config = dict(
    arch='vit',
    model='multi-label image tagger',
    crop_scale_min=1,
    horizontal_flip=False,
    rotation_deg=10,
    mlp_ratio=4,
    inner_norm=False,
    layers=6,
    width=256,
    positions='learned',
    optimizer='adamw',
    beta1=0.9,
    beta2=0.98,
    epochs=14.0,
    warmup_steps=540,
)
Rows from block 2 of a small multi-label image tagger, named by matrix and row number. Rows with one number belong to one neuron. Each number is 500 + 25 x the weight over its row's rms, rounded and kept within 0 to 999. All counts start at 0. Numbers have three digits each.
After each neuron's rows are labels from the 100 images, of 14848, where the neuron reaches its largest size: "top examples" is what is common among them. Only what is clearly more common there than usual is listed. The data: single printed letters, digits and signs in grey, bent and noisy.
# gate: MLP gate (model.blocks.2.mlp.gate.weight, 1024x256), inputs 0-255
# fc1: MLP up (model.blocks.2.mlp.fc1.weight, 1024x256), inputs 0-255
# fc2: MLP down (model.blocks.2.mlp.fc2.weight, 256x1024, transposed), outputs 0-255

gate.189:493466495488445510491492525548453500510519452494510495479540474532526469541495480510510457492482524480477496464494542473490487516505499447484499508489501494517463521501537505555477507505516532523488487477478522502502519490499484470539479497488486525486456495527471448470479492525495433532563532495541457481484484458513512500522495466485485481476524486485536528458483497493519507513512512528534486518481524506512505509510493518493488504540504499535503471463514505542490487493491547523495487512565509565541538523513539491495527504540475483488552506487448505499497481554563500504547501484510533510479527489507477504491490503492520482523504471503483540485437497468519484461510475500477486491478493512495483520484491505475496484511495502512469511520512508509476522500409492
fc1.189:495539527544465510485475501540552499497494460492458502491477491473534472541525502495522447499519490488515469497448474539497519489512449513502489478509506487545510538527519476526563464508463484460484519499493535535466486537510524499536511486512456448478497517475438504529479479517512493504467554491496508518542468555500512501515509498522505511488502530474492518496496482508505496549477492524501568472488522487497515490491513506482502491538500485477516462488475489494485522468513440477481479517463484492492504482480490518510483490505518500496501521508511511517474475477468489503545501476508506528505506505491456515494500499502511529517511515519491488577451484542536518553518455512569507539503520523464522480451513501476480490471545510453506516513504527513484506491476487
fc2.189:420495512505489475538474527539505532511486497517481503498552467510511453536519501474462533522489516475453499471507489506511526505511496502504522509539476479548479491547485538480523497509512489550550526460516503492474487525474478508507516477504517503467492499510505453513475487489467493455488524525536489488478522531500465485505477467474452510518527512477520518448477495512477491489543542528489543468479482524517511524484452498519521482455496520489459464498517497509508500519508478514457481473487528473507521499477481501492505482557503500486491478541541524536479494478504505459483547509540541507485485522510512503531463472528502523467538507489446510523462470529501531531504507478538475510495448531523522490505488495524487518540533484504505502528446462527465487489527520
top examples: capital

gate.199:494503455521480489505514451502485447451486557531525529519498516468507528533512512502463511527517484516479524482547500530512543547507469515506490520498465555525464500451471484501452506443506493494532514493503461479499506483555485495458501486491499522494522502449466515492533477510497552496491537478490511500487503534481481483473482507469506465517529493484500456522522510461516539480515519522494512531516477520483473518532502520515516513471519464470485470499499493489496527501507530528513510452469496475530564518470507487484494507500537494500459486501504475523504569529509497494496511439487446463498508454500532525523496489510484505506478495503540473533513488513465500530493512529457467492484499474511469505535502509504464546461489491497489458475535489486485507541543524
fc1.199:503475497514506490459507530458479496536498477545508482471556492499466504476502478504524486492495434493519495534474484502468514484491506480514512497545508569475514512518491515488532550466464523519492471545489466518520501496509498483483503516496491516542498505529538507554475469475505483500524527511521495521507488438551555489478519500543509497490484535504513504440445509519488503470519451532499456503496526514521468475509506485532498503486509487505482532565473527484482489513529519465485479544527519470492479511498479503521477510543521482501482494478486434493496528541518496501502503466514488487496486519479493536451527502467520500481460512472529509509517516442447491489503493480474537517499554518526533485461554486480484533485492521525539470506497507480502512500471523
fc2.199:491507548493496530505539536497509536540487497462496495493556495518508481520509494528501505486507561503451511468550564505509516460520488499503493536487491558485516497535491455505526507462491497476513499498518506483545492527483441515503512483486498473494497495535500469518528516508465502554524546465464533517500488481545509470545467516495468464513507461450520511499492524520523484488512478499468530472484543533499449495501494498513525475470485479483429504545516487501467524509512449494518503526506502448494512525468537494464477495465488509503492514492482489469475515514525501465490513475516493466505501471513485485483503495495497458446524512548509563505492521525507468544520515525546493492494492457516496515490472512517500548513485470479511486503504499482465470470495462
top examples: bold

gate.365:511495499472517532499506504544480521522502518494539513450491525510525514512489495496511527524487535518458460468511546507517483539509508507520529511491481482517525456449529472506502489541469494519513491498483477477529474508457473515470538489476514496493514493541465428433480500502524464496553510511491499474480500414465487496483476507478516499515473492489483499485517508491515508469501489535511519546492506509537516525494517511477492477522523484549508489528508495541527482469503483544481473488485537503535486498428503541512574532510475504515476462489519488514504497494522529521466499539486495479503511489486514519474485497535491495506474485498478522502450512464470549548513542520514490510478467525492515484502521509508471520497487510500483461511475430531534483474460535
fc1.365:501473481496475517513508463508540542487486492505480519509487475492540578465501514477487506467505526529525529459504530515497502512515502511483478505523498465479462505488490452479465474526498518482502475509519522492468511512496468455510466470514512505481519519482508497544509537526513504501467499482536504505524520513493468475509494478464530489495471489505484473462531511533526501477499539457520498491454491529487552491477499503492463506553493448510513522541477462490505502498492488478506549483527512473517502500502515513507541515514481507506510481474551451495497504487474502497510541547515512601462500481513472483523504500525492508531523505529490550482531514512528469475505469494519449489501525470476504497523513513493442484486531451476501434473542515491506541479447533
fc2.365:446517531490475505494490448492506504535478458493488509492524469529489501517519495513467492499532519462464524460515506538504507497515522551490481519499505480516499529513477463501490492501512535523539521511505474508500531540517479453507543443516490467524516497515464494496508537510499519510501510457515496527488481469457477514497508503476461477517466508460508508516479509482533513505480507463523531497488511529441492488508515471474496520501472474520460506507518459537530515522536547513472540456505467550545530494523497490482533478542495454484488520494490493508495500531489545513512544478478545532492494474489510496528436483493493524567472494488457535547485486492447487511512487506497472554519494524506512479501504528517460518496490476455468509479487456486513534521531547
top examples: dark on light

gate.343:532484540521465471499517462514502523473523509561505500510471505477471495495515484508478502514485554475494468546461509494518490489471512441537501481513528519547480482504530463531494525525459486518543515481507536477465528481514478559486512499507515530500531483498466507524484462555495521531506490534493524490505486501499494500508550471461484516496510513512507457488490475504514500492525487495487535500439509516470522519504508490470485475484517455534505493554489466479490521482505480447499515489499496473493488455477526493459495498441524496522494528554495504480511557467520439511520493481476520538480508488488568497471490514530496530522491494519502502506502463485465519518480501535531498458536496467496476533513493492496540494506516538445514514501497466469491503541523546
fc1.343:531513546460495505497475514501501494514531452534482531497531475505508492492479522506499504475498465481522502484498474481497438488483490501504485430463574502501511524536469490519533536441527521496545479472496484491452511474492532491495488490539528471461423510551537509516527499519465498528527464514503495517524506527497541507480473490500504485524519533511515484498498523507533531498500475514504490456508526495505510489507496526514504519495470512519502494503467485424481508472537530444532540542481509466476457483521487479533503470466519492491484459517475546521510466487492500472518511550519507504494506497484456485494493488504494526494520499501454501499513484509520542532475483523510498478522504530476501468510496450463506536492495476511459551502538497479488493512506439
fc2.343:532495551508508469478506495516469467516498576562509551505501508517480460470503495532481536489492502505512484502481527506547489514507526485541528494521505483493497433512504456454519519487487506506517463511496520477476492564514528526457511542502501495501493495462517504535490424484502508506492440546481479493464481528501520485478539478508504464517464451524495512500500493531510477493515510518473534518518511480506504487478496497497477515487503506466504493483514498517481509499515505489566511534501524497468467498483546515506468489494501541499530537479477471453475540482512444534498482527515525529465469533488466470503482506513490449472533471469475491503538494518467511510501544514520499467531529483476493522514500512509535496488485485534520480498477484474424523499505496
top examples: bold

gate.182:501489509526508478514515522481498524469472474511501529537455503489512484485453499503531498486531536541487532513451505485535515453508500491521496517523495471511460483447483503454446518522508543484488493519519483494512489431487465475517461487481537479439467471494498479519482489518497517494519485515517493512493518468515492502426540510444509478506502520493456548519519493450507517513496471492498510507527511523485475468469489490491528530496535480531510499508532499512473526493477493472492500502549555497528511530487479485496485554529509500503524504520496505451517517492509513492402529500501539553473477486481494524524531521517502487519530489494497506471501506534536494479523528495483470478472513464488473482540501510449488514550485495501543475503508509510539500481453502
fc1.182:498508484478527464500484501489495502521504511474506504479490513501483498491475507492500467501484500508532537490539466521522474498478492491461448498537515488457448526482505473528547494471460510503505469473522495532456480484521476520501524518535496497495491522503464496429531507516516507515457493506533451539532466490492535515476548520511461507469556519479516500552492494477502499496498471522453529534505492520453452506509509477498497450494461527505490441478524534522538495486550496494492513575514529503525509532518531478473463497480506497497508502518455541476511516523536493501502504421505500510552500485493526494506500503498506529534516478472501502493462497451502502495474475491475518511508505510511477454519542475498528506493450481494476524520547496531542505492500543
fc2.182:487516439519510539536526470485506554434496544507509481502465472444522477510494525491496458547523478488525528504486532511507527536479440475454483509500511444493510538522535514500502490474495502522468492512521479489482534495530532509446496465518501476521518531526489532485526491500512486511470514507434509536509519481518532509474499494523530511528519481493497505434502475476510512482499501508491505528546522462496508511539504526510465491527512511482532525528499477496534545464511500478591520492516471525526480524524490521540510472443490532500521494509472482445531490486529459525508472507484485458486491480492497454476555493523463481487480520521525500494519483481489489493483508524506490490485484467480508507478487500465474511480485532494512475489522475511502473503524499
top examples: small letter

gate.715:500521513496508468445484563489511505525495495473491478513482507502528503497461503505497526489507448482510476501487502517495535504513517516491494515490496522500472541571447469489453483531542527491438511511502477522455472536534525493511490513479463522519524487512511509521538555465491485476516502500496502495539514525479510482521523500543535492509502473482482500542493485480485484499475472499510440502539491457458500506510491481502512512518527522492523554442498506481476495527443574563500455498538510478486497477472485499480465518500453502513476515522553490489517479547487514498517464518483487484517490486499447547498486495493473491484503539499503475525522530502489511509513482506491533467489516509497523520508513491519486469538474505511526517470515458510519470481557444
fc1.715:515518510495504520483511489509490525440505579497515517516477509499506517495507498515477534514489519542507452476496450502506492487529513506528515500511456524501539434538493554479487454540506494467477518517498485518472500534504523480492530540492491513536493505470450519447497529547510512498551522487511512467497462440496524495503561444530519485506471476472478473511472525506519506514496486484511482489509537505509531499485505486503461455517492468517511510492510507495471519472531485536512477459489480525487507499476490512548467500488492504480454495469514501520503551463493482545484479472486528437522499504494497534460483492476497482500497507500465509560517498489546492487506496504413513472487478514496495487453512515542509465509479470505503469520497469503465490508521491
fc2.715:504550533493530496486495504476522496475472518542493519509513478462484520494487500521472565485474507451472541522507482525512508466533531487497460514491520487505529479479522545511512479465443510495461522545496475527486492507500497477464507498512523469486527500489524491476527518560511518495462527511457524490491513519492527513442527500480488516551486476497527514539511476493505541502528475480514495469510487493525536490461484455519462528511478464497508514509500502540484521480533429496487502479522483512503506501492449492507523491494469495494466482530529514457496498482488465490435525505541518493504493512485529490472541440506567506474493518535467503465475509538498519490518468490490486527494503501500531482502464483447466503505484487505495561478569526510534501497492501
top examples: dark on light

gate.566:472496438527510466468500462519545508523515484467523450504489487517513488551493507512517526535518532479529498480472503469500511546506498494487518512522503469522488537481554460489474518520486512491486485478496548478483472475464444502467497445459496516476474484537464515501472557479484486511514492490529501488479506544459482488485482503484512499513544502488482484494510477495469489480505435503483484522528479533474445481512492481488491475465553524460510490512540529488456519525493517481525502517517518458502507520473471506495521543520532492511464566525456517521521496521500465497489521521485513492508528477496496547535490521509481496531511507505533461521484506531469485521498537495527489493457528502482484503506494542502509498512528526546532502490551447536509487489465466
fc1.566:504503467481493492541515468496517550517469494486529452465462509506479528498487488468511515552502491534503516495538496466525457567495518558491488479506452477514503523509464485509501491481470530505492499493520491474464512504470468480450501451508505522489515527461499540515551538555503508529478476487479497501503504532474514514479473508453489492538559496471495482494494479513497500503516495504452503512518465534498492500501489512482517491515485525462500473533524531474537513544503509522452501521483522472481525538542488514492507516482536486509465486515479544512513490491522513465534556441489523512526499478482526507505503519509502529520528499480486468512477486475501491572473471466546522461487463513527522506556494510487519518519511525474481546489513505484505536446484489
fc2.566:489501531574525476538509477501529512508519522533520432497478478490476474508489503502553522517528500460485515538480469493496501476505486546487471498541535466503490501496495503486476486485494473472497485517519501470491485488498496482493494527528513510502522481507500480534532498561439462494485506474500472532506531561522485475501485495468511511513529513510529510498505487510483499488494478473453541515509457536483437493511514508493529495456517540508503496505469489451512438533469472498537495515501467499482519529502458478506506458505484497473529500533521487517466473459500467527494458504523456505537512438489505462570526518510527494489517544503506484478492477447502494494513545476484485517473486505509529502548483511513501494505536459475513512506540462495494469477498469
top examples: bold

gate.2:527513502467520524540525527486519517443531524507465482520460473493469534490528511515509494508518491504497506556521530466428505469472507530504519413484502466513514461508502517463530489518525502496507465503495519488503452510457518472508488518487460481489517510516544500529531518486528515488502464479479463503498490548516496513470538488486554518540478506516531488474475552499469555531494513477488528471502489469511515528496511469502479510491510499536549514518496455500458497519497487484514514504483486490495470477509525533522478518477479518484507499480524470503469521498452500499495472497507524474479459514519473479497509501454549508448531496522485462519522437529506515526483538513505518501506536479492516514477499474528498480534541486521523460488517454501481464503461530
fc1.2:487500528495521503499467486497500485512480533502486469485468484529492493477509504506545537485493495500496498552513522492526512486475526558484504519528527475483515491462518521489518499516497502466507479536495461503520506527501530488522515516534486468561508506515531506511520507488474512497492458494509479512532493508517530496514503499549510527519462503480552471486467488500508476476481457492470503499472489510518541511497455451543503514506502471509511502561498515496490476503462472470562486498516481484467483486500510481498538477532483505528513472530512448517500508451489496540528453488553450472511558507475453469474540436515470493464484503454510487468546500466454501538506507491434512507507540544499491489532554503470547489487511542495503497474483470482475515507487489
fc2.2:427507458496494497493521510480487516505547519501491518460507470482501501500515502576513492477527487511485528510504490493427518486474513536452500479503441512518540491536495493499499486494492505505490490514483501514503457465465510503496479528485450517503535494479506510523495463453557491483497551473491498510499504480508503507480502502490523504516524422474498517487473550543444570519522498491497494491516499494491464532514512502533470497503459529509515521472521476515503473532533494544482509543486506510510491512524521527504459540470508493504518455500494483505456503557468522492494539472495503484477435533545562505468507491434526459509503511515534477510472496489509511505533474506515502500485524451513514519484494482494501485502507491468514518490500510565504500502493503
top examples: small letter; serif

gate.762:510517522506501539493493501502524489500497473462434546508511498489488495521527519493480450495541525456482584497469558474486523495469475507509489465509490507522479464509520435477493493497522497496528511510507480469527459495481582487498471477461525481489490493514503433560496500494525519484496523466493500491500520513475480519491476514495527495506509517534488527458499540450535517560500528500512499476493530477522509470506509522484511533497554495476511496501485499470543489498518512520503510512514499512511482476503541521532510529544469489492527530458509492490500553500494514507439487546484469558466470514509475459469502501482492500470507467506490525517473510518482503556500473496533501517523488503496488486478481470493456515486505537547478489512506510450499479499483521
fc1.762:482512434501513495519497477477497512480482523501522532495490509496467534495510495490445513519483506508498503493528540500512514502508496527476495523498470530508480470491434499473491477509503484549544494494507461499454505532519480505492502545526497524523513481451549492500547522493500529476464528471501489522520524518467493522471483502465510501509532513482510466526490484507481511517506518522497438495497493484498456566501487510490497527495458511539521511480518508480541484530490502519509534461465488428490481490476497483468492489500494511496462456468521439533506478570489485485496503504488496427538499505510550495497496506516501526477544522520500521530485459477499520560510492495445514528491507514496494476507471476540505467473542498473502474531549455480536496504530531
fc2.762:525489483449460484527514502509506482478512530464477506501477522498505479490472500452489453503534473454531493484460456498463541532481446482523467471474501507506452511542516517528468466458526511501506495493525552476500511459496497451510529470530502521512489487553478510512530517498521537468513454497488473498468538540501476506487503520503521513504536509542512520476521495463507524499503503474467523541489468499486494519507533506515508528476494525525475515470500483514528463524469523492510531484517492534493499507542516520484556488470485495467499560525527517464520512519538512506524512512467493487509491468491486548491446523501501456499570481476546498483504509497516485503462490513500479521504503480484477545483530541504515487479482554505503508473537449546489500513518504
top examples: dark on light; small letter

gate.44:504497504490509506532502499489520532514488520506478486513517479512521529518487488514509497510473507518509459509496488463502518482495480487498545488507521507496520519495575516469517489519463479542453483515512538494514522538469517540490562516495479461536514507507484517420494532510492469490538518482522494505497496508507494512545522437525515523544538504510508471487465505489498454496484514509483488505450513517528519532522507477488493483501486505520520499532491512490527536477512408519543488508510487494523481471501510512512509459518482517503446460513501454524487479457501485527537487491474471506530513519491477481446503521505483504494459508491488548440470478468480499521510522502521503447534500528502511494449462500533521475441549503462524452521507474502506483510449487
fc1.44:474536511504485506473551521475554538513511478471509443469514489472528472513482476487471507539497509487491534497505489471487528539523479537478510525486522507509507539527543516510466504521484490521534500490509466487462496485489468461508500502498495482537487519516478483519514528536502444487446519479497493499482522518494509493497453488509504511504496507528519539461478511461490549516515514499526493485468493538485517479505529525499491507484541518506500507469485512473540476515498481540487476522504474517512497554534444516500492508582461479495460448456498462484492514521481540522534508513502507525520481477508485502469495485476491484524502471528495533455489530465491446499516490500506533506462544513513555517504501542478468547498482539468509475510532433513507502488461532
fc2.44:572518517513502484487493488490487528488517520516470473524446525466524503488501498490509485508510505511485515543525453523526551461473509482553490494488481539513455480474483541472517485486465506438542491506519491488507446509506517499445490495515522464522516478549483504517502511529540506514544487519504503505520475518467491519463532518490541518517482469493468484477507486479481482519519503474504485485526497478527484505495565507449529474512519459502532521504495496473515523506507469498479543489498499496482537487501484472525514509519479494501464529483500558471501533501468491487517459517458481458486479478498532502494499504482553519509519484518530470546517523547506563467469442503488513521500510523526516472477502485457493491512498540537498477519494459547509499465542523
top examples: dark on light

gate.503:504502510475534480487504486453514501491476498505515506496480520519517522483490495505510548455534513528500494534521477526498500486505500504500457469509490498517432475504515483469511514516488535488487500458544463514488493440510481491489462505510519499513469487526504501492538496475506519510461460533519501555501534480541517503462503568482478531483492497555517503508516511508454500432474465485434495485511499474500527485482511522526522473483497500514504527519480506476495543471479491484540485499487543466490522544550515474513479521466490474500529513516484508462505525492506505504489484513518446525472475481515460498522536505503511497444505479490508481457564522478511511446501530510494494477482510486544510506513515467455506546534433521544531522457525485537510497504496523
fc1.503:520468507522512431548506493492506488521482499487449523496515521449501530468465510477528475470529534481512510518503489530499499495516507515467472486542510465517443504470472528487521458521511468503500485494525493490493451489534506513514541553486529474484517520517491495485513491510503472454525522533489502522548512460504512451505456521492526501493515516488525466488469496524497507510524496493469511542481464500525441571444524488489517510472491509517522469509534495507532492471502478509554479514501521538509485491496498494517509492504520525465493471498539506463497438515482529502463463514496488519533460462500520547518501498516550512488464517477456483474523488507540553473506527497481480505505468495484518476549527483465493532488496450510530498511512475504531460501485486
fc2.503:482474490487484519492554513460473494467480488445526466520507500515508513503478516518446495537500487532500507498468478500494476478526508518502520485476530494491575542502462486501476506479499518498505494530475496556502534485502503432532512466488497523450499536507468532502513449512517536548517495486473488487511474474561490511511512478486519484487462470470537514528505515518508480520510467487509469485492532519475507506523501473525530470516485496492502512526497541484464513502535503496524524520501477501497518499528492465508446472488523470538475476438448501505505504480504497515493500493468513502505511511491500502526524502465472511516464543445515491523568476523517432508498463533497534497498513487499518480506470546497506469532534431499502489533477531500509543460512524
top examples: capital

gate.560:497476504494488513499517528518500536473490484501475473514539495492543512501542521508525478504525520543509458510516465441500488495502487517548503483464486504476511521515474512512463528492505499478522508524467518481518494511496484492476510512488520516478455512528515494453528473551499473514494461493437461485471512530519530495515505493509490491540495514541488531494530526537494517487483514456450473501464496536487545511486504456510507508524499552494475507499498512515416496533503505493495473509500473536518443525510489493523468495481479538509537460451509469493496451499470514479553533575499500511472471470500482516506528497496479522485466469499496526537558488482516517466483548483517487481530492498509519508516524521491477474552523483472485494467537488504453515463462501
fc1.560:491519475497551529493523492492524541468471518477498474489510519493460518497482481493516492515513509491478545485505535510476531483503517527506500521480476519549530502542450542517477479491545473528483502498535512479517530489505489502504502494476502477517552503466510545534530552530496559432480487499507517481487520522457482479504521504494508506523525466481522513507521491457478523464506542502477525501558467505511509510515523479506505532455477490507514484478498479524511500553499478554486496438493450488513506510530494515471505456531473504490515468526555487500474491469516524485487476466479522468563472480530542487489502501485504494481507509503472440490498499485502512517504528508497456502507475474518469504515499512511459457464521503456497513502572465491490497545535517
fc2.560:498438464471540503501486477493517531488521524539520506480516465496539526510521528488501488465513466537492516509546533508533441462474486479496488527533505499515471498530510473483480458475481509535475493467483549555505458487464538535480525444525511531532535485525485517443504507498484491508543469516498479503506516509488502468506508507474517464507414517501508493496499499530525487460517534514508532535530531504530536523497446496496465477535468512515510488468483471509493523502513489491491528490487497497508500509557500485494448500450522481505493506456489511506498458494521522479521494490517490518513484523518459472481483482537474508482493476519457538465521506479564525481473532508522489497501501513540488476509500483529511490529501485497520492518487440546493522527489527
top examples: small letter

gate.604:488522458485476508500504474517522498478509503548527508483559478552524478517542512514501519519486541461486494467515478496511507505498469498497481510497512497515458482454568465477500492496496516516424480488479520532504494499498456522470498487516485521441482502479526438515525495509518523541505561495514497530520491528506516500520498499473496510512529487462542493484504515495476467458540467469488465495485520535506448504469497507499499547494463520485516497507511523512475519470496488476523507552490505478533471520514487500466489508485506492515435462468494474551483482527524494513535495492505452471506488480517476518507534512507508506480566516467527497491477499527485525526512477486470478502517493524511535495475526517481479473500529500533512477529544501514461518456434449
fc1.604:533496515516491518483468508496523524514497464471483469504504479507505492525467501487528510477529493535520563484453449530494497473486508463501485482496528517513473520537488504517496518490534539498450493505488518530481497497515508477531467531522526496527511472521542487523510517476521483451474499528552493537498519488487498523477514477522505538492486505529470498421500502484504501464494511508499531498514464497505545503489495506501470514502528532538499550450509507503462448477473514544482526495536510482473499508549453494527528527536468514502473532564510515482510521560504540456500549490501500538506509507484466478503493496501513489504539517531488540497532528504491494471498465491505496508497496534508539511465530531445447490526508503495478520510500449523479526498571507
fc2.604:515522487519478498484499503485494506473529484474465521510493500516504498477426518535510479515552545486461462491526457455491504495510511502524519504473443504520500469504509494514520516504515497541571493503484541498558483485466513446504491508531512528473524496505522466473494491464491503498487494530512489512485520483539536516478529510458552515537541458509492451449469504518451548500503506488490467506477509470543522488519516483491478483503507531500521510476542497466506494514489544496531462506517507495472494505521521506517486485483453486488531484543431538477495506589486482480529530486522493530521493487498484498510483493508480511515550447469532479527500501545480497497473502454492499501522538494506510508517493474474482473524496472508464515486500474481510498497545475
top examples: dark on light

gate.125:499497463475476533520515545495464531505476501544486495498488490486457469493493514506509457474514423540483523509465488480485500498463478521515542506540516492543507524544469493530510531522501493530474469480501504522500463486492500496527514519455527535544521494532531474567504464502489494473540505526487490513522512527516521473491495524439526520482506500541535472438483501450472479482499541531474495460487509486511543500482492511552508505507513526503515488491509486463491491497467538528499459520512502459491525491483480491442487518512512500504525531515521461506486480503505503491475464543526528554512500524490488517478520498490515515471447542487547473465474520509460461528501502520525535515484494514485521492489536489484482480467545508497511491516454486480502499503463535
fc1.125:478511482523501522515503495501529496471484508470491502525527497436507499481495523510463487509499503477517516489503543476488491527523514562464500501486576499474546547479507491509433485487571487486542512516488491487517504545492523456477525479491490495470566507500531501527507483480492534490529501488482503455517492520524471488564479498539517495527502521468532473488497497476509502536524514486529510476459512491513498499486493483506518505461501497503463462528441483507477503516491525456530505512500503520477471505459493476508501475562535529511487497484517544518513512527494471470477490490502498485496529485516475529542508471497464479522508539476478491491519483531496434560505469497492515522505522527446510471527514517489492474513567453505480485519517500468482500470519456
fc2.125:485537520507454474490497490495529515477465513515539445451518481518506464485482510476488490498534499478499550507542461516466503535520510499480459479526512528509457520482490464478513519484540537487517545469517476490506475498496484473491487497514488514477498487482490492522491530503496502513487535492525527569493502473504481498478459536487483511483481496520540476502509508489443551512500530452496500480508492490501515482493512524482475479461511536506474521487503507487499507507491480517503490491477534519502551560564492494488455528540483464476475520478472523469488550495471505486505545480509497521457459508540456499513523516479503509495511478520513519541479520500516499490491456466521504475477506490536562489488522472469514554520443557548517479507508512554485499498465517
top examples: dark on light; the character %

gate.255:536441473429546496530542539474491541515465510508471530503474493482464503472461511464497487521505475531527491511475534468465510479501513463490508478536473467518515492519461490494491476542488512572518466485566494552477510493507508489520492541477491494542519510532540532484498512483488501490522458510504452516494492497538508478477528457492530483533474524491484501481473508478488499474482498514482476514515508505527511521529507499516494491491484527526503477500528489504498471533513518505460489508532456495501485533522495524504507513488472494475500478521517536437506490516542517485474505503507553480551478507484535528501446499472543510525500491527436483488496516475508480457481524491511456465485510506510490540468488518545459462535518482489537492514484481479528482510522510
fc1.255:461460502533471491473474490545508528522519496532504445427517467536529451523491541523511508545512491485492469507476487504498499493524508490464488522525493539524478484470477487518547466525500514487545516525492511490465512547519513522514522481526494461510510482507464516511462505518461446558523511476528509529509502479450543465485507498496492487488497474466456452487493543527508516474491487501498502521466527545465531502506458512546519466507491493490521514482534536453502481515490494511485508456486489511482526506517469490507496490512516451508516473459483530520498538475511525504529491466536494489507509488475492497485497463500489480542544531486490511514500525460517494522518472503547527457486498551510512482482509539520528482520499549457498492512463446494487522500490480
fc2.255:465492458497544506510487449497516510526446486525489493517498494528482541485507475453547495492517462519490517538499493471461531511521494494478494501515473486458460490513524510534513505500520522521480531518505509484486520512508516506501486541490472525531534496517475504489479556513485507473505523483456503511484507511498534489503502473510450484541513542507449500506488506508483494492472485497565491495451454517507490560504467512494518496527488513497507533479497523486506460524484517501469458455512460536543510486547504544505505473476520442499515510490505498535505479483498559477514509496531525494503436504471495526477506485492520561509483478507475480507481510496488488438551500472515474498490502493572524541481498499515479477517515483460537510478523470497524446559504509
top examples: the character -

gate.436:511548440499511509474450522477455522483510465523499458495543503532568531537498488512526494508475522514447538487528469539503470517507480527466507496478496506510503542513473481504511472504499501514485482469473510528515483542468492487481563454526486472483500509533422537489518516499511520535477537481474516483506489526470535497477504486511476486465537501488490515493494469506491516509460467520489534512520478507488461527522488486473494525469466502498487466493474517502515575491499513533488475458489518469544509503511505501499470475522520488494456513464510490549508482520479475516537477472478489481492540496507429528494460507491471495496484491487531495538456500512476533512497501513550549506510491530467508510457487498487527492492481511505484520530495490532478497530460483
fc1.436:509531500493535495494490468517498484459491491507496543495463516490444506500481492497482516448515522528462465491510490487521485455509549536510511487485524481515508498488486506551490447518525493508526547514508493502476502489521501485529466519506480528516501492421517499474505488538498495473488537502509509523484510511489482487515524518442499497498464506487531503554498487484492516480518537489557476477540490481530466530484500465489506527491494530538491524463530481512531473483516455519527479487452489500524479526531490511462468474499462452487453463462554465541497494438455503525489525517516521499494442485502525449491486472514519487500520484500454514467532509509519498502499515520433511518519517520519494479503533496508488524469483469476464499479517458514531536519525530
fc2.436:480492531509510443479488499457473461460497493499458563496481484462530499501503514503459488479523475499480473517458516528514533451503529482466485465496522548466500523514527503557450469512496514510514486511480497490513498487522542510530457497492495495527505491460474543524511486532557475464518513532541490489485529508544508509500498521530562516494490503503486512511499516480506532492468541517506480460528478472485532545526498464508460488521501483550524522471427493501512463477531511487487510490464477513507488492532456486492494515549460506523545487479535472465515505539493491506493506534484495488457505514470473507464500493500519479530477512514500541482492474456529501479501491523482522527480522481497496493529523516474511509482510483509497456469538525547521518540477509
top examples: dark on light

gate.251:492535496489490537488489488503463502497511524555500520476478456498512462496493535512532502513517491506514455520467485471494508485498499532506507502503544497506535514498517499565484497497484526496511495484502486530478524470482481483512536482540510479515505526517445538471522481538500521515509489483457464502491465500499521443480500471502518452467461513469517508535507512462549522502480474491529489493531523565526509508507467454559491549523517471487503466509522462485492494501488470483537508493479515512516479523512490504458527499498451485522532482531495496511497498473488445509513506518578521477529507520471505559495494432491485511518466492527528468531463510477458483517488514514473493498467556524480472510499510528483514527496479503461492483481475554490490518546520466
fc1.251:566537509516480492480531543504487512507524510482508543521498553500513509451478488478466497507486504502523500495485494494489491520483500506531499500454514480533500490492487448486441509487488501463499499500494496466505480482514462492514523528481504534496539549522491457494547470510515516508503475510455465423490485449507486491486507499499560453497472484498505519509531498486463520550486506483520501508505497514511499505500581492452478518468525499490510491489554495508487517491447520541557512537537512505476484513429493524458511498484490516464485480550530468514490502522491466485492549502439517466513475484515497540526491535471502493530447503502532503512491515542464496499499512481490506522506527460464490527523472520472490500487484506529490490486495528505538476483481488
fc2.251:504513470522457488497503466496467456484510527553488511448503436475526458481489507492517498511536473500517459530479474521474528479509516537467466500507490520482520502511493494534487503526511491540529488499513482496475511465541499519492494494535481504504501518480451559498491509474500508505499499508485458553510530526514520456476486487498535460444475543506474490500492522530519521459491506514484453532513483561519516526526487500548503530517487483511538469473487479499522454479498510466561543489489498508492493514541495500483507511503463482480550457501484483477502510469489512512522508545586512478505469473500524539491512474483546521517504475513502480497468512440456494469506522525486499514500550496466484524531507515478506497482460505473506488485476512503537513511506536
top examples: small letter; the character q